Weights of a small contrastive audio-text model.
Model: 7.62M parameters, mfcc input, encoder arch jasper, encoder norm batchnorm, encoder activation leaky_relu, encoder depths [4, 7, 4], encoder widths [96, 96, 96], text encoder width 192, text encoder layers 12.
Data: trained on babble in 24 made-up languages, each with its own sounds, syllables and stress or tones, from a formant synthesiser, 39062 training examples, 68.8 epochs.
Rows from block 4 of the audio encoder, named by matrix and row number. Rows with one number belong to one channel. Each number is 500 + 25 x the weight over its row's rms, rounded and kept within 0 to 999. All counts start at 0. Numbers have three digits each. After the name is the row's rms in percent of the matrix's.
# convs0: first width-9 conv, stride 2 (encoder.blocks.4.convs.0.weight, 96x96x9), inputs 56-63, a 9 kernel for each
# convs1: second width-9 conv (encoder.blocks.4.convs.1.weight, 96x96x9, transposed), outputs 56-63, a 9 kernel for each
convs0.5 105:507484419461488482473498509525515457442519505515468490493514499467507515547472501518491508497500450491469503510470500497502454450489537517469427478469525516492496504499468506443488506519507498494491522524561463502539
convs1.5 106:521474502504480518484460514512461465548476502496495477501545496518517503463532493499491490496502472517505474520493488487532507477483516472496498490482496497461512528567506481475511485518485491468462477479485496534502
convs0.6 099:470492534464544544492513509444563500522460471476477526494470507473512521469492513537475517485489467542509483489542499477468514491512487493483500495489443477560498517503484508486487520518450476494491457540543558523445
convs1.6 099:502488536508484496534457520513497520517501500501523520471489494477475502515509508511500466498489539590516487483507498513484524497501458497480482491521463525503519502517497533527509545505525552498546523488516455494466
convs0.7 100:470490479486501506487486494510473490503531456543475522494480517489534468468495512541488504516490474519541513526509521460501482515501480533456482513485484501536507495519501481501474489480525491500496512481505472469498
convs1.7 102:447538461522496524475514522509506526484455516509475472489521490448490488469485499480488527524470502462473506480479514446483545552504516538472499485502511493530553493538533494510545502507473481441551577475498513478526
convs0.8 101:444490536492491470454460545511486494479507473503504497450485502474512518515532529466477511460522527493514483488557464489504519470450523520559519531531469497528504510497446535535509514503470466506488488511487505458524
convs1.8 097:493484487493480472486545477497508507508450507508491498558488480496474487464506564484515498509526492464497488499476524475460530578540461525504474492503491488513510451540487484507527483518515460492505514493517464540518
convs0.9 104:503480491497498500480499487501522513505452499508477530477535472571506483526468515521477477500449513531502520465477447532481525532508501499478535511503496491510476539487528486452465481482468478488507477565470488513509
convs1.9 101:536462469460462487464449541545507535473476515486526444478480490511509585461465463496530540520556434488519503528521511463468508508471575504531524529498481540522471474511542495513514481516475509464514531542488513469494
convs0.10 115:525521496500493470542512513539497513516476502493496529511480447528552534446485536501453477511515490510481491517519479488476484469503518452520480452519449524510497465505512495497494541513509477527472486479516489498508
convs1.10 111:507448471502495477500459466541507529520508481457487504506466513509523551419546489526490501503473520482492551479489501505490453517526503516521487520471498470533532503513501467483522511479493521467489480498546567494487
convs0.11 107:485493482546483477551556503520479477507474511514539514464463496458496501473512529461503516503513511523471501487498494483452533551509491499527477488497466512451515484519482448485526461528519523485484495514464515498495
convs1.11 099:517493494511471505511463478498540510497521472484506497525519485507498490510495494469482516495462549486451509422535514507441509551513490540493490443446496519512480508472486514507482510521518516502506525501532495508530
convs0.12 095:491499512504503476536517493485460488451478474478501502524478463489515524485510532477490538526511521509500463474524516516512509513453489503492505511514480512548516505481504509530518487479484559508533467503505507504512
convs1.12 105:538481530467510476520462474481451496499510499474527485509459444493485517448505498529498450514509504522476525497482519496508550551524492505500495481502517478522515502502501514481501480488501532476509483481518489482492
convs0.13 089:546519466520517510501439487430480478464476556513488493509532493446499478490479487490524482520481466445503496500479511482535572464493489475496490509496503521514526506524501508480507458533501533554456494490514477502517
convs1.13 098:433545491480539479548491475555569522492464452488536521495480485515535479505517501515504534466508526518505515507525547462475534489516447537521507536495510489475464513515525504495534507506493490504510523520459515503464
convs0.14 100:493535513458483498497512501517552545486465471489507507477478544475478521494501523480493493503535495476519490487470514521483531478443491490505497485470553492520487463496489501485547491507505519506508511486530508519456
convs1.14 100:523540485498520510546502504537496505535516484509465516522546473526468484498476484548512533445519479475502476486479544509496549522520484496494532473514520500485439540521527495549491544497531517529509458540493487474467
convs0.15 095:506451490496496505512514510498513498522506484469435448545540477512532519496493489509492486499472456528498530489485520466498534517529509496481486540445491546538520492529490506545488536527494477475488440487479514521474
convs1.15 101:504498535522488503497487484523490446483535493481509466533538513481471527454455497454507498506482542496464494506465498445505517480522528542527552511501499498528538511519515472522488457505450481501494521521519482488489
convs0.16 101:494509483510526552494492508516481535491438486509496468487480501512508516543527504528493509534489528464525492464486478504491427464492494503487481515500513531529483437495497485496480495489496479520489482516520475468523
convs1.16 103:490531491483467519487482515522445512492484482507514538486510495550495492498523510452525499516528472494553506442506507549519438516515496500509484491472488499532479497492513494540523557502502514521510471494520498527515
convs0.17 098:499530481532509533482486512520456495489527554541546481526513513499453500494481525538516511538440524486508530513527529480510515433438519498505520458484496491513546502473497468509538478443530462486489520501515449472470
convs1.17 095:536518469518478542459569497467513490479476521451509535501495539493453495504535525477482446480496501493457522527501498498496491455492488472460466518521511491498527505467509459493508522524490538482519511569523536511492
convs0.18 109:511463481472464465502474504483497520505497503522524473474471513483510507494508497512513492490493468530520481503527492481446505471558498491505486547476499510463482509479444506523501518490507476501522466512490516460539
convs1.18 100:471492489501487478517535534514499466492560489468480501505505488540492437519489509454469529447521494470550462472512539501464523485535490530531535479491500498467476526525489524455496536484510522498494521548493451573492
convs0.19 093:555553496498491490504544485536503501503575494502486527571467462450542483491515499494471485497517478454500490494493482477499516515547453508547481490505497498503483497474517523512495459525485495486470493548483495502511
convs1.19 096:466506514497481472509518494538503524527473499494484492509497473487492511528501515492485497534508449505514512504515477495501468453497503527546495460493458480471490510495502517489502523483438495518511507540507486498500
convs0.20 102:531513475513521497507540470483534501483482488528543495471490503463513463470567560501519504473507491523499450519516434524514499484489477504560534492462480508476513511487505501447502480509515498495482486476481567519485
convs1.20 093:513481507506485503473517485509500521487526526485512516517473490465497525487476489472479529469489487496483492490515489484486533530487492496476516488497480473487480487499506476526486525493481513482472537529482501488472
convs0.21 095:515489499507493515531509533509512540489477495487492484476506470522543593514532462512512503492484448427515485496468491506536503472494522471499495490526502521486482502472501487477483501544526506512504519472493463481491
convs1.21 105:499487513524506450498461516529485446502507507515500562478494513547572456499499511513525467483522532478520496487474518536493506503517480500470498510516492500485474489498494480518521485512512513556512442513515478502478
convs0.22 096:518505523491474535507478515526554553499519503512501493474496498493534464475462510519491486519522482512490500567523475456505511512538498525482515511543496476495463453532504473546510514521507492528517487500490470509516
convs1.22 099:526503478502504465484490526506459509486475522498505488510508502520499509478492515514478530491458533505484499534499515467466532488470493482526523478509494480518510508506524493487501498518473496524506530449553525503450
convs0.23 097:492478500481473484497470524487478500507514529446531511483483496434489461487506454492473492511518533495482483502497481515422488499550522503514456499498480487504494479472508523496523474495513507482486469558520447479506
convs1.23 097:495533532513493530485510495509524487514515469496482519488520510471486493447534533518492506496573557425514520525496482464501480453539496522518524476488485497515525478488488516491503493510495540472536495520428458497509
convs0.24 099:523510511506500547513512495500511505490500463510546500513468488492489518493496544509552503488495463454491454490491484486506468483525457486478509500474504490542506467526531528520485480506450470509533537506500489510496
convs1.24 098:488494516421481510504515521517509470468486501500496500481470460496500536491531489506495545486463480466493531464477531487455536468500497528533481482460475497503482454500540517481468464497499497457463492529482474525508
convs0.25 099:545505473494491529490484508503487532471465488520523498472496512543533474432474500509476552498478502537504506510491507474510524488479541494520505511504506495561544503517465502508504525521520498511469459556493473499520
convs1.25 099:539457480509531486489514486461472515484529515510475478513494486459464523525489513537477495500501448494538534523471521509511481504479508491487462500500508509490466466491499507487475491512527479500465463492469504478483
convs0.26 100:502497514472479548521486470507506456508496508512548488504495494481519492497477494497529481509555502474466525507461536490481468489523480485519520526523507497492497519514493515541466456520530498494494451527515466515517
convs1.26 099:504491549521522488516485449532526488512486468506509501502508506488468493512488502515557503505511497445470481487493499526528536466482448493477481499475492521528517536503508489493471500526531514493489488485532511468531
convs0.27 098:474520562482500506481494527501491469505522552485480453491508510509472509504559486494511484499493486500453466520515509508518516515461471503518535534510478501488478529533529531485474492531540503539491500501449507472511
convs1.27 100:467477499529477498500536517492481534534541516484508511511479481508508532545512454469447526529527518516495511498502513464494518522533478514491480502497484522576505455527511482515504494522491498501475478492475502489480
convs0.28 101:499512511495537491444490516504504504458480537480514498414479510480500514466504548494501511467471513509484467495470491490478555527489496514563528488511507532496520492514498519498485509524514517501536533528483471533510
convs1.28 107:503479476500463503472502491467499526498489508480482503465471479480504521511512511511468473481513509546488484474493518425482493501496499510467462503485486485531507455509523488498523516474534479481513470499512466519548
convs0.29 102:541506489524502499499499468529449503515463548461498526497473501496521510520491491570486493474521495462468477498537529471487538517495480536524528484481459472505509442514472514501517516501527511491521532495462493507442
convs1.29 099:497472484481468510498499516487493501524490510520519494464498487526517530504485493459510491538484517477526470488464469510448512489533460501509466480485512506538474447494467511514522492465491534524547496539482478455500
convs0.30 099:496509546467495459473500480461521511503490515535559458494539518505492440494472510473491483539478537535569515518531478460499517488469470482494505514500505490494482535499474496470490491498457513529502473466512528498478
convs1.30 099:558510483533526469481472504508486518489464532477513524500512486482484524449456525493465507530527434509528477516495464481522544470491500536524477522504521509518518479502475477467499483455479485510498513491518509483493
convs0.31 104:537492453536539493526505459535498511489444470505509499521493519503491479465493494491530546463464483530492531504502513473498509506492442514541462475493516523467539529509528478491511498532502524455505502513494461507527
convs1.31 097:490442506526518506472507507503550498493468504534500472502533512497507485515484487507510513495467507498528465500460546509522469517469482509480493509497489462532501475522479519466496511509554523456537498489493521461489
convs0.32 095:506468481477504512516494483496497484522505490468532486502560505491504504485495525532545560495471504500477497466511498458468497523506498480548480501487519529505494497497499474512497485489476504508462476487494491521477
convs1.32 101:540497470449497505501474521489515503493516475495517499497476489496465509497492511492510511497555566498447472499492452465510518506506488537546491503530514453510477501469445566498517510535529501512506455544506494532498
convs0.33 102:489486542484479532485494495476501551493525564472469506518535511477475497550489474531509484483497510500529545461465441515469514485508511470486453516493522491492484510521494495539463493519492510485485480522481519500475
convs1.33 103:482510499496474491500425467533473495471484503478486486454501490483526485493491509460507456502508512485539482455494510468502496523500488496523492504557501495487519444518508471497514511496513530496482517528496506550480
convs0.34 092:493516472484479485462551489486506463482480498527524495468483486488497511473494511499518456511503485475526501495438496551547495492474511506494502466523512467492501492514499523502533483496455503478498504513527484492483
convs1.34 099:518491487492459485487539519495537481485468513456488468486449514459492535518495488464505483467497538508542497513531503455536452532513518502521482520492488504498515506506515503511482550520505509510470465508526464482514
convs0.35 104:533495503484526521444474493478507500508470506488480522475508478505501509474443501470489486514498476505489523504486478516474516460537534498530496501472484507496483505518521493514488522496494481471491532457537480514517
convs1.35 101:480519467470502505483493443480508467547506486483490513506505494479501491517491490508460488452529506493475548516498468508537494452511471500452489501532469475511526494488525463498481518517470467505500502441512523528496
convs0.36 091:461479492521454487525487542502465521511509465507488491482521513513528493518517508496499485476508498527511528506473520504525504495462488526464480530505481478507522534506503495487488498511520510502509528515512506523516
convs1.36 094:484493533449444479476468510451466496428478498490525477542517519479444526531499445529516519504461464528550496462497541498500570484521528524496489531513515482504505507484505485460473475493504461531483463492509493488506
convs0.37 094:454508483474497497500496481478469506500484531489502486469498496517466527465518487510510453531491494506504551498479506516483483470539488545519481499484477520535496523508501493465492488512510544486503504513457478458527
convs1.37 097:461487498520506522522511546533516523530533470477490498470480503512513505502500481485511508484481498527498503461499492487513518477517473476491517499519500498490513495512528524471517505508489523550531508495434499530455
convs0.38 110:460537463499510485509531543513569504471499463482514470490478453503485510493533498519461481514495448581493492483468502526490509503497501487513502445536465490519499520504478488529502523506498511451472483511462478529500
convs1.38 110:523478496508509492483480479499555534492478497526494499493529479496508493523490514536463519525465563516509473499497528499468517534449509503498532494511485481497504483488446520515489527519505532479527532479521573478453
convs0.39 097:487506533509527502511462503508548542492522486453502504422490512493513515485528477562522491473487507514488457522516504493470497531520490491498534480513512505502505525527486485518501499480491531499493513470491522535509
convs1.39 091:429504541508527483507475515459461507529515516498467505505537487528492477482496452491530480516522507509465499487498531509471520472539463510491521475519463501506528470499450531509462492517544535463470488515547500502465
convs0.40 098:532497521511512493496522483442528522535518507453477488448517484490505508516491506517462508527494491472544487479498537550453495513526494486492494528526467530500529502480513486478503517495562541498503474566519470475521
convs1.40 098:520486499520543486523490499504497457483490527508572494481539531488501492489529463517468492473494481498558538474524511498529474496508463474529556525514459547489497485485459500468495473518530540486517488523492464465528
convs0.41 095:472604505486479471496470488466476499493509504456481486520515501496504467512468508502471475493509491508508490499483497523508461474486493515543472497502512509537471502531477464491541510472481503533505484469452524503521
convs1.41 100:504522512455501556539471459529471501512487478516487500487469499496446499475525485501468515508461522528524504496510501486499511542501491497492514511534482484477501569492523527480505526513524546532542506495490510469565
convs0.42 095:498471499518519494516538499498510488520526524485505502497532484485503476512465508455473515514463455511499484504516512508442510473484486486455508523498502507540549457513495482515506501478510504462521503529453505519520
convs1.42 095:547496481551450456483530480482525502500479546498494483512523524482483491521489456499475527492487472499496514515475479521491545496437505500501493543527461498484471482524460428466485484528552515468507500534474463494488
convs0.43 105:475470478514509510555504511518466546487477499525505512480479534544499481504517498511476477502553478497476509509464486509482489502497532452538511506552515517460469502514477473507524496520464491464492478488501473550510
convs1.43 103:518486533508480483527456514532521540492522507499491514512507488473501514500510521481459518553520517484478456453438520477493511496489476486502516489485491493522505515481517507508476500535502506495470493494444479453518
convs0.44 099:522527503505563486540521519533498496472500478488510509496478516492567509437490503474530497470505499444474511455461455518490520510500529496567514525486470505499493509521494494490454527498509465503505508483483511552454
convs1.44 102:521503503527517525518507492495499534525519446529524492477493503489487482461521558505502466475519499500468506480465454507528478526518491456518528530476496527522480520503483476501500491514547520465481452476503497478498
convs0.45 097:531492486539480475474536528513517456521514493435481493486512519458516485540524491555532487500556518483484481513480526498520476529497493522515537497495499495503530479485484509513473514497530475497516516468470483514512
convs1.45 099:488518499539487489512544526517478465514519466486522474515501476482479485485460505509500492503493536448520497467474544493462490527491479525475477512487499512476494476503513534463499492479530490481534480534514469556489
convs0.46 099:488456489540530516507502504493483542524527512498522475504501489488500502500499511514483442488508485514531494512482484506505501524483509465477506490515507468483528502502486520485468467481535487483483510525494472500503
convs1.46 102:502496490437499471475522478541480547482504500468540591554538516479521475496537505514522469507459469504501468509538543472472526489513525496476469479494479543517513467531457509525506500490498476468499530465460480485469
convs0.47 095:486491460507557494547525482512501531510498472495478514423490515430503516556510500486457493485481438495502490492478516478533460477481515538521535522439523512512517542514493456489536524502522507529481500519528511477523
convs1.47 097:511461479502458503494510516507501482548504497479530505538519510501512462487508489487498497504505504506463494520475502526498398483500454536528477495480486510496548489490502480480489499475509476544498496485476496487529
convs0.48 110:482509529477538510452479473476469482483493542496520509527472498510507499475580483501476542455496500473535494432514500449498490468479500551520525470511485486498464484492537504517485486501526503484511505505510493450507
convs1.48 105:501502484494441464508515561561558502501470477527494555510483496537482450503511470555475469509500486484484483497525475492488500510493521461491494532505484493496525567479524507536473492542507495556478532500481494517504
convs0.49 103:545518473481510532513494500564526516467520488485471512513459524444526515506509494467473469546511507465530558485510468501512529499532473490481489519502494485534546489493494476444546509535483516446505504532474496479495
convs1.49 097:513517522529474517445458472501519482522480524465531530496499526531499476530512502489524493485480529511452521507523520592456464473513500473506470496512479484538507512500502484493510522496504499475476513477508531499447
convs0.50 093:531501510489519525513515525462485489478487470505515525499490486492530521488527506550520484513522510530509464504475498495499525496538512472517501528493492473479524475459534502497518501503518483484494454464541514490544
convs1.50 100:503525494516501525528488481513497487469501509471521510473435516481543505497501478472529527530485456551473468476472509481533476537466507487482511474456487506501475512498514516459497518477504490537508529444516463493545
convs0.51 091:505511457496490464497515538505528521511511449509526520470495509500475518483506510501477530539488491502488459509468535485488464486490498524506474472491480542512496470500479490513479481509516494528463517476518502490500
convs1.51 102:520540501499506488500487495484495481517501456536520490526518496538479444492496512482498499489475544487501523476475477451515496549501491464471497473480510499490494537538479529478486526491538501516473493506466514480476
convs0.52 115:521545485474476450542539507509494515566489494528430496510496485503545520517524483475473540486469456477516499563462435474534520494476530507524513467515474512507509497496469527494461499490492542525496461509460511490486
convs1.52 104:479509495517517518467525504519466478499440519522483490526472498510569463507480529478492499459519515516485445505530493530504457535497528491484487463505477473493516485485509504514520456485512506490529502484481542501497
convs0.53 109:534470452499493508527486509546492473498473524515478509524509466454460511484504488517537518471497493523522514511458520477521505521495477499507501508522479519509484475456530476536526508526503532537453498500540496475524
convs1.53 105:497515475506518468520455467513490467514474471497524531499490494497497522509507491481527539421456529502500532513532455488488503468504512496488472497503501491486529538516530497503504477501501500515480534496497497482459
convs0.54 106:507531474477452523501444497506511502502493502537518538517463467482500491485509496489505503554550501496500492499497487534495547465488486531543482452481469458498530516527472487490501491504453503465547476463485524495503
convs1.54 102:493530507511472493472472505513526468498473529494513489541513487487456500537470467487456513499518497516469491503485505486454523493523537523524513498507484495520505508478490482494477496502490510531489561476516521463484
convs0.55 108:531513431470459535479473455512488492494512522528527495458520503530562521492497474496469530498503448458479515538501494489504538492472464470494495488547526500454515492500498521480472489492488500508489473512539474453510
convs1.55 105:485468555436499495513491535555478520498479553509507507499521500508538518497550493456536485472533455496501508473545503520519468472479488475525489457502485495488524523498501549498465519477512503504477495478530507479522
convs0.56 119:555473481488512470511522500498488529489480505494464540486453515480504480514537501505500463499472533524504482514478506469441523527508477483530518495455464505451505503507499483487517546502503466490495493513452561517494
convs1.56 102:486528520531484496456502468487506525460504515538467479496469466505469475489490518488448534508456561563499456468459537479519520502513507526523502485475486487517519500499512492467518503518504496521484527516540522482522
convs0.57 098:505481481497497464461474505503506513499467505518485486490471479508522504509518489465508550490521519485460503510440483483516539481491496484495496491498523512493476509508430537528498490511494565497528530508456520476544
convs1.57 099:501515455510498516507478517503509520504503480492464558488513537520459517504484467491548471528490464484518456518521447516526460479514526458491454462511475490495532448488517453510484469517497494503469502510483484491470
convs0.58 096:501534485506508538527546506496482527478485499482483505493541493489488541499480507484486443475505491488492523544539479481496509507495487511477504510511558577529446506549498476451504480494479463505524465498486513512491
convs1.58 098:487480492506459477510517508514500458476483519501513512474449487486491491515472460486490503501504491507523505569524499500498515504534473488487514477516490463494471472536506527495502493510504507503496462503538518507473
convs0.59 099:498508472449461508501485478512564494520481465488505481535477502492489475440511487468503460566549503481500451494521474442465517525494505516519511486523477514461487497475483491534508486542508504461489498498476503483546
convs1.59 098:485508536506515515493506526527518492494513479477486501484505475531496508484520503464526531488517522535469523473538518486493486483490458474485489549514477501519501488511484509476504535533542496509530521487489516517544
convs0.60 101:495473510507493492473467513496510517532487489539503491507482452526475511517518474443474462513552509525499529496528477525516511495500491488537476462512527504508532499500489510510515485506526499472497495525544532536488
convs1.60 098:450510533518465513502535476528453549501547508483488470486477458495527484488511473522477508459514517500484519506458483533511502507509523517495507519498507521508452505485494541495518513502497504495501524497518522491503
convs0.61 117:446561507494473480511494485491534492481489490517485459485493543491509516502457468499510476494515510512493527471504510457495504512480503488546491527526500507475505493519496477474478528489506518527501536502520481487489
convs1.61 110:529477466481474517492475497536489492522501535487536509497490484527530473536504539497482520502514539550518505464474497522460517543505457461482468462458494503520488488543482510470503500456510490493496517468496563567457
convs0.62 098:525485533524501495487485533519491505547501509495488517478434515491492445497481512529497490502489465553506469468519509520486497523526509493507523517459497504468461486507500512489521461495514505489500490466491476500489
convs1.62 092:515503522502522506467510510543466504473517486465504498524493498510492507477504500479540451451514533540516472572456523508441490514469494502489497477516505483474507464488504520517472489500486461501512518543485495491514
convs0.63 096:506485472497537481530515434510523504567508485481492542516490513509504481502496485502493544555509499472482464475557468491501493495464478480475505495497501520479540517479515516472492460563487544509496483476533492494496
convs1.63 099:518475498511530514483525472506541467445502520499510509494508514498525488482527519493458541485490486503505427513505501510498522524482486512479516529522526499499533509502513484511479474509465511532505522461483486505501
convs0.64 104:487497513528493550486450538496502507495486496510488481478531450514514481454492523557512489511507481507477447476461559511493474449502486471478473548512511489473505543527506488532481457457534494502514531487533475510471
convs1.64 103:494498477491474500497475512501504500485525488490468499519513461479471478511472523464489503499509465503488504499495496473498526484497488534509499475494457454489516500482500549480518485533517508515537490478469497506518
convs0.65 098:477492522480490511499515526528498511553513513453496506477490491576536462504512504519532515494498494579531508461525492519518499480552483489500482502503539475458497545502518523512485507518492527503526510475418558485497
convs1.65 095:487509469516470570479514526481488529444520533494438469440506517456464554454478493479532484536506481474513427546482473521436501547445529454506516502515518492515515477503499515505480498534499456521521511451522539513485
convs0.66 085:509494490475512476499579502492476478511491470578523476537476518495490481503483574522505429486456448497476522484541449507449485505518522500469485539494503510490523448484499506482468503554552495497512489489521509485473
convs1.66 091:485474461496493466507471496488504471501476488490504548519510514492454495534510490534518491464500543499473524533475497469522483486551508516524511457520492486520484511519524536509476529511498509459512546468555469504484
convs0.67 110:493503485496502537478508507472492516484494507550478504463479525515511548503492496559519515500482521532476494455498482521467471453504497455504498537561466495468472490515479522471516508482546502528490549455491467465501
convs1.67 102:485460468525502554485495524439493470463464513522527506525493499525500470484496476526504488466471541549469509510506502502457482475480504520503519490504507511473491495497504475513518518531504514524490475480524544528446
convs0.68 101:513465495516509497506512525496445512477511529486536527491454512565443516455501510488545545516484476493490494469552456466518478506477458521471478504485487505491495495463533540494498500541512457445547538478513509500574
convs1.68 102:503549518507466471507541514482488487497531446515472522520491484479500498468529534486490475472506501522508510494489546529474515467482491526543505502491475485505534508499517493501510499502464510488504511445468492437502
convs0.69 100:534520565486481474528469516485466499526494465510485523528472500521499513532469455449486526481493478536516480522477492499501521503546487510534485527500486520453477463506487494503510517497487489483479519452460498559467
convs1.69 097:513511495492534468529471464502513482467523511483528484498453504441496546464496513520504464510497515500459500477492515554516553476443515497474494496474487500494455462505497499488506496507503555490514515547465546527468
convs0.70 110:521500494476532505470509498493448511519490485525529542499511489517506502470518514487505538478516549464448470486531549497486513507482490482503486473474492525525488512517482480494546475487480504511505519486513516474473
convs1.70 105:528508530510524468488500501442498475454525499483491487481522496519486498482523508496426502501497494506518488444499511468494524555481503499474509472457538536459509473494485486507504523497477516492493481533538488506498
convs0.71 092:534498515513450511484482482522450492540525477501468432507495505508512504511517528542517529500455490489516524492547521447483484460471546511493494518524494491476496500513513453432504506522538474488495539466460515504491
convs1.71 099:481493507529487510518464528498497525521483479479516533507518523434423529505522539535508494486544521458448549490478548484479479498486485488477484477484470460469473494535495505497514475487511501467498488524526534466474
convs0.72 106:490464484520516492474538509515510499502476482488488502496463534496525461489532504502497478493528478515470528564476514482564498515453487556493504516454472503505527461529535486537462501501486517504481506507526498521477
convs1.72 100:467482492513470467487502534510473492507510495491500494507473541491467519470515503458499446501488543507501441489500490512507503492443483531513518489471485507489469509453496517470516504538512497460485534508495500508537
convs0.73 088:461468495517523533502507482496515500494497487507512514474490555503473462521514480504503479504535500494421502518510475495535508504500454481509533494517501472456472492474485445521531464549480503477485484503527522496491
convs1.73 095:512496496530493536522505523488537489494517477483503519491494500477503486493555479498496484492493517525502481491500521513491529477505502498507475504474527496513496477512483522479512507537525470410499486486485474495521
convs0.74 098:495470512494467479500475511513544537453529471502484518504485487485464509538475506492527503567529482480505489467538516539437504484497451473500490506460485478567474534525510458483500483507481495553509503532508479481514
convs1.74 100:484505544444487492524518474537528487523559479514487481501480495507475518450483545516465529488452536517454514475503530521469507490532510530472496494521520502486472530552511484530498482491509507500541504508494479466499
convs0.75 098:531488481536454503482514467489491513515521523535490507574482422504471544471551500482448476491477507479527483504480493495486534492502496500507491491461478497494501508452492516488523512476542490544503482550505481503498
convs1.75 101:491501499504504487481528490553515526471481441488536472470450491525480531547507509517552487504502503474511504493519457477500548500500524469488495508477479501475545536525466491481486496484513441493471462539496495554477
convs0.76 093:523473496493493499483504509495494541484528518475505497471503476466503583513473480496510527490476504508507483497466491502479507507519551506450495486467489503498470511474496513529482489482511446521521498472463493505520
convs1.76 099:482495550510472489438504542468483484521488494518496458511504535498606495494543470497507476511538529513476484512502520473500504526519532529516512500491527512520496481517510525481474481492499497520462492487501476484483
convs0.77 102:479484471492462513532507500490524458467547488502482507516507519488501480496502425504476504553530455507553489504531473536464466493519507474481513459463479523544486468487508460559509512481489483486487519493468494471522
convs1.77 100:502493478498533468479507540513464496512482499502532492524502489495490478480505496486527507481485533457535469531477506477502482490489498451514501513512484496525523507499487464509512481512480504508473455456485524481512
convs0.78 111:544496498538510490476447466503490523527480475490520486510500510504510469497497558531495520545492455474486523555464528520486441496518507499526474419486498536504499478503494510508505495443550466429523523488461496465502
convs1.78 107:510507508493506496499494536440505487509509472522480510500480527474480510500503478513517440491516491502508481503477523494506499496511552492483496485454490516529527485499499494540500498466504502482492517539470522519472
convs0.79 095:555497479477490493521473480502528493496513492497501470460503527509447467514522491526508494514510534497493473545472491513523501486485496459499553497543490457525466495500493510494435549492495496538493509486489486530523
convs1.79 100:510501510481522500523466516506510506484495482459507490504500503522525512491490474462549493482477549510460543499503485460463557480507471480468497459520494504498504456501479481509501492524433484520480516494528500468506
convs0.80 086:501507500494506496478496516480490548482472533523485483485519470483514517536497493481481509508494524497473515512528507468493526468489487488498536508462514539485501527521507509494478496462526523563505495500453522488484
convs1.80 089:497496496463492492463473461488542507500529476452516503494484531529515536498520508506486463500504473523511539472505507504495489477509514474493556498504503480524478502462484525489514516462540478483512515508515492496483
convs0.81 084:509489502480464493506459502475489491498543513484496518498489520516535530523514457495542506524463490502493459495508450471492523511503500523512486529500470481496487505513504500502458502499475481524525492475471525521485
convs1.81 092:493535548523529465543519492478493536443496481483487472517495477515513485518488496463490512505491534469445531491476514526514531475528523475476470473512501483491496472497512516563496449542523461473495504482492500500513
convs0.82 112:538495546471473501487501507525480462493489506497459534457529492510499519476548479520477538473500494461578474494492506547489488499491481503531468485466512490496477526483463506501484530498479520526524525495460506514511
convs1.82 112:524510487500494475500479540483480505512508490496492497483510500582518463525482500503544464514502527520469525515511489433489489508489533530509495510497495477512528498513544506482495510498502495521491503520498499490519
convs0.83 089:472495506463484507531489481505500556451460525489502461519479490453464491496503500495507498508525450509502529489500516490504535483490498478526481468549490491537487509465485495486504511465509471515486509475482491532520
convs1.83 094:515466488486481529511491516479493498578499511501497490502506492516511482496518496481488522447495518521442515491510545528494478449500448483504464496514517493500498551529471476464522481508519516465446470520526515437500
convs0.84 101:498500493516486540514476487514505505483519502497496466514468477488543472472521487511517532502517523510476524461494503487498468510506506509575461461477452499482481498476479521519553487525543478504479497523454471495503
convs1.84 099:491485486477487471551474530484492485504473497524448554535485505494475482497499482477486512533482533558435525514484480490508451475506473473501504508510492513517508491522513490485480538491510492521496507523511448523495
convs0.85 104:501500506496477472531507503522488486526492533545465487465514512508498507523482472491534533523497475488464436515510521489500479551530477462509510457531501519495513498510467443540523515492505472512492527522475503496526
convs1.85 103:521444524498518496482511472510510486477496524489528491490492474496561480517495463488514490440526494455479498514468504462484503519443464488497500506470431500498500482487486524479528498475483484534518470485490499494495
convs0.86 109:539480499499497469523526512524514510505493508521544504482481515497504500511483479518485510466482495504491548510516492524495497492502483497500482531502522515468499466537503495537503471507490529515481528495470512506469
convs1.86 104:457563512499514525527495519534494504489466496500544503499554505499475495488477499481484524474470514511478473509483507490421502520483477498479495468479461466503462497496480483462513512499526516534491496484496487501482
convs0.87 109:485484477524511498519539474544518484495450482501499528526455503506476501465508529478481516469494504506469533506487466461525521509471500491521548475511531472450502489494482477529487545551476523534486491543479533499494
convs1.87 103:524482458512518519487467491536521499494485519478514501510512512486516486451528505501476546506480494504500494494481510530511495493469472524506465504511496494475469534510458541457513506501497528482522473509523540496514
convs0.88 098:491504505505519506443521484497519509478499501515493490477530483503488518499490477458520518461518490462496494479525479504503527498529441530506558490499489509523488513489477507448485533463466491464497513468490487477500
convs1.88 099:515479456480517518463523466519522519475494500508500503514458510533510510524464513473519507473488495550542501492520488464503501492515496470444475473479527509483493518493522491571547449497613519476511480523480526504488
convs0.89 100:480480507535465509482509509486459491510523482517495507457497476502542500519522471442450512492521516508529490461444496495475508527498564503519515501500442501522468475471483512516518527492490485478477499527510496516492
convs1.89 104:543444484497510472510492470499516493488492502483502492493493500514497512507536471512523470472467504492535529517531489489501494477467501493533509501440446471496514509469495486441510476492517533534486465518504501556574
convs0.90 100:532504477538479484482477520507494518485465494495497503477497543536497535483502523558444491510511483478522523526507543457531520516472449513507463462521476550477489462487508472473475518511500486462471517442487541483463
convs1.90 098:476504489516516469488478501446544511512451468491487508489522492488497526515466502487478505538449468533484545536502526504487512531497475509495518506497514500496506488513464476541479454493530533536521560474501479491529
convs0.91 093:488461480440438536528550501502512546503498500500466482505489479504498522516515510496485519537509447484496498521529503524541434530467459487471491522479506515514477506457527501441498525497492522486511503528513483466484
convs1.91 101:583479511489487518522497490504480516520501503506508489560505511505465486500525535465496555493545465505473505482516501495482494509505505509489508480521474501462535474498517507489483492499528519537457502499480470490501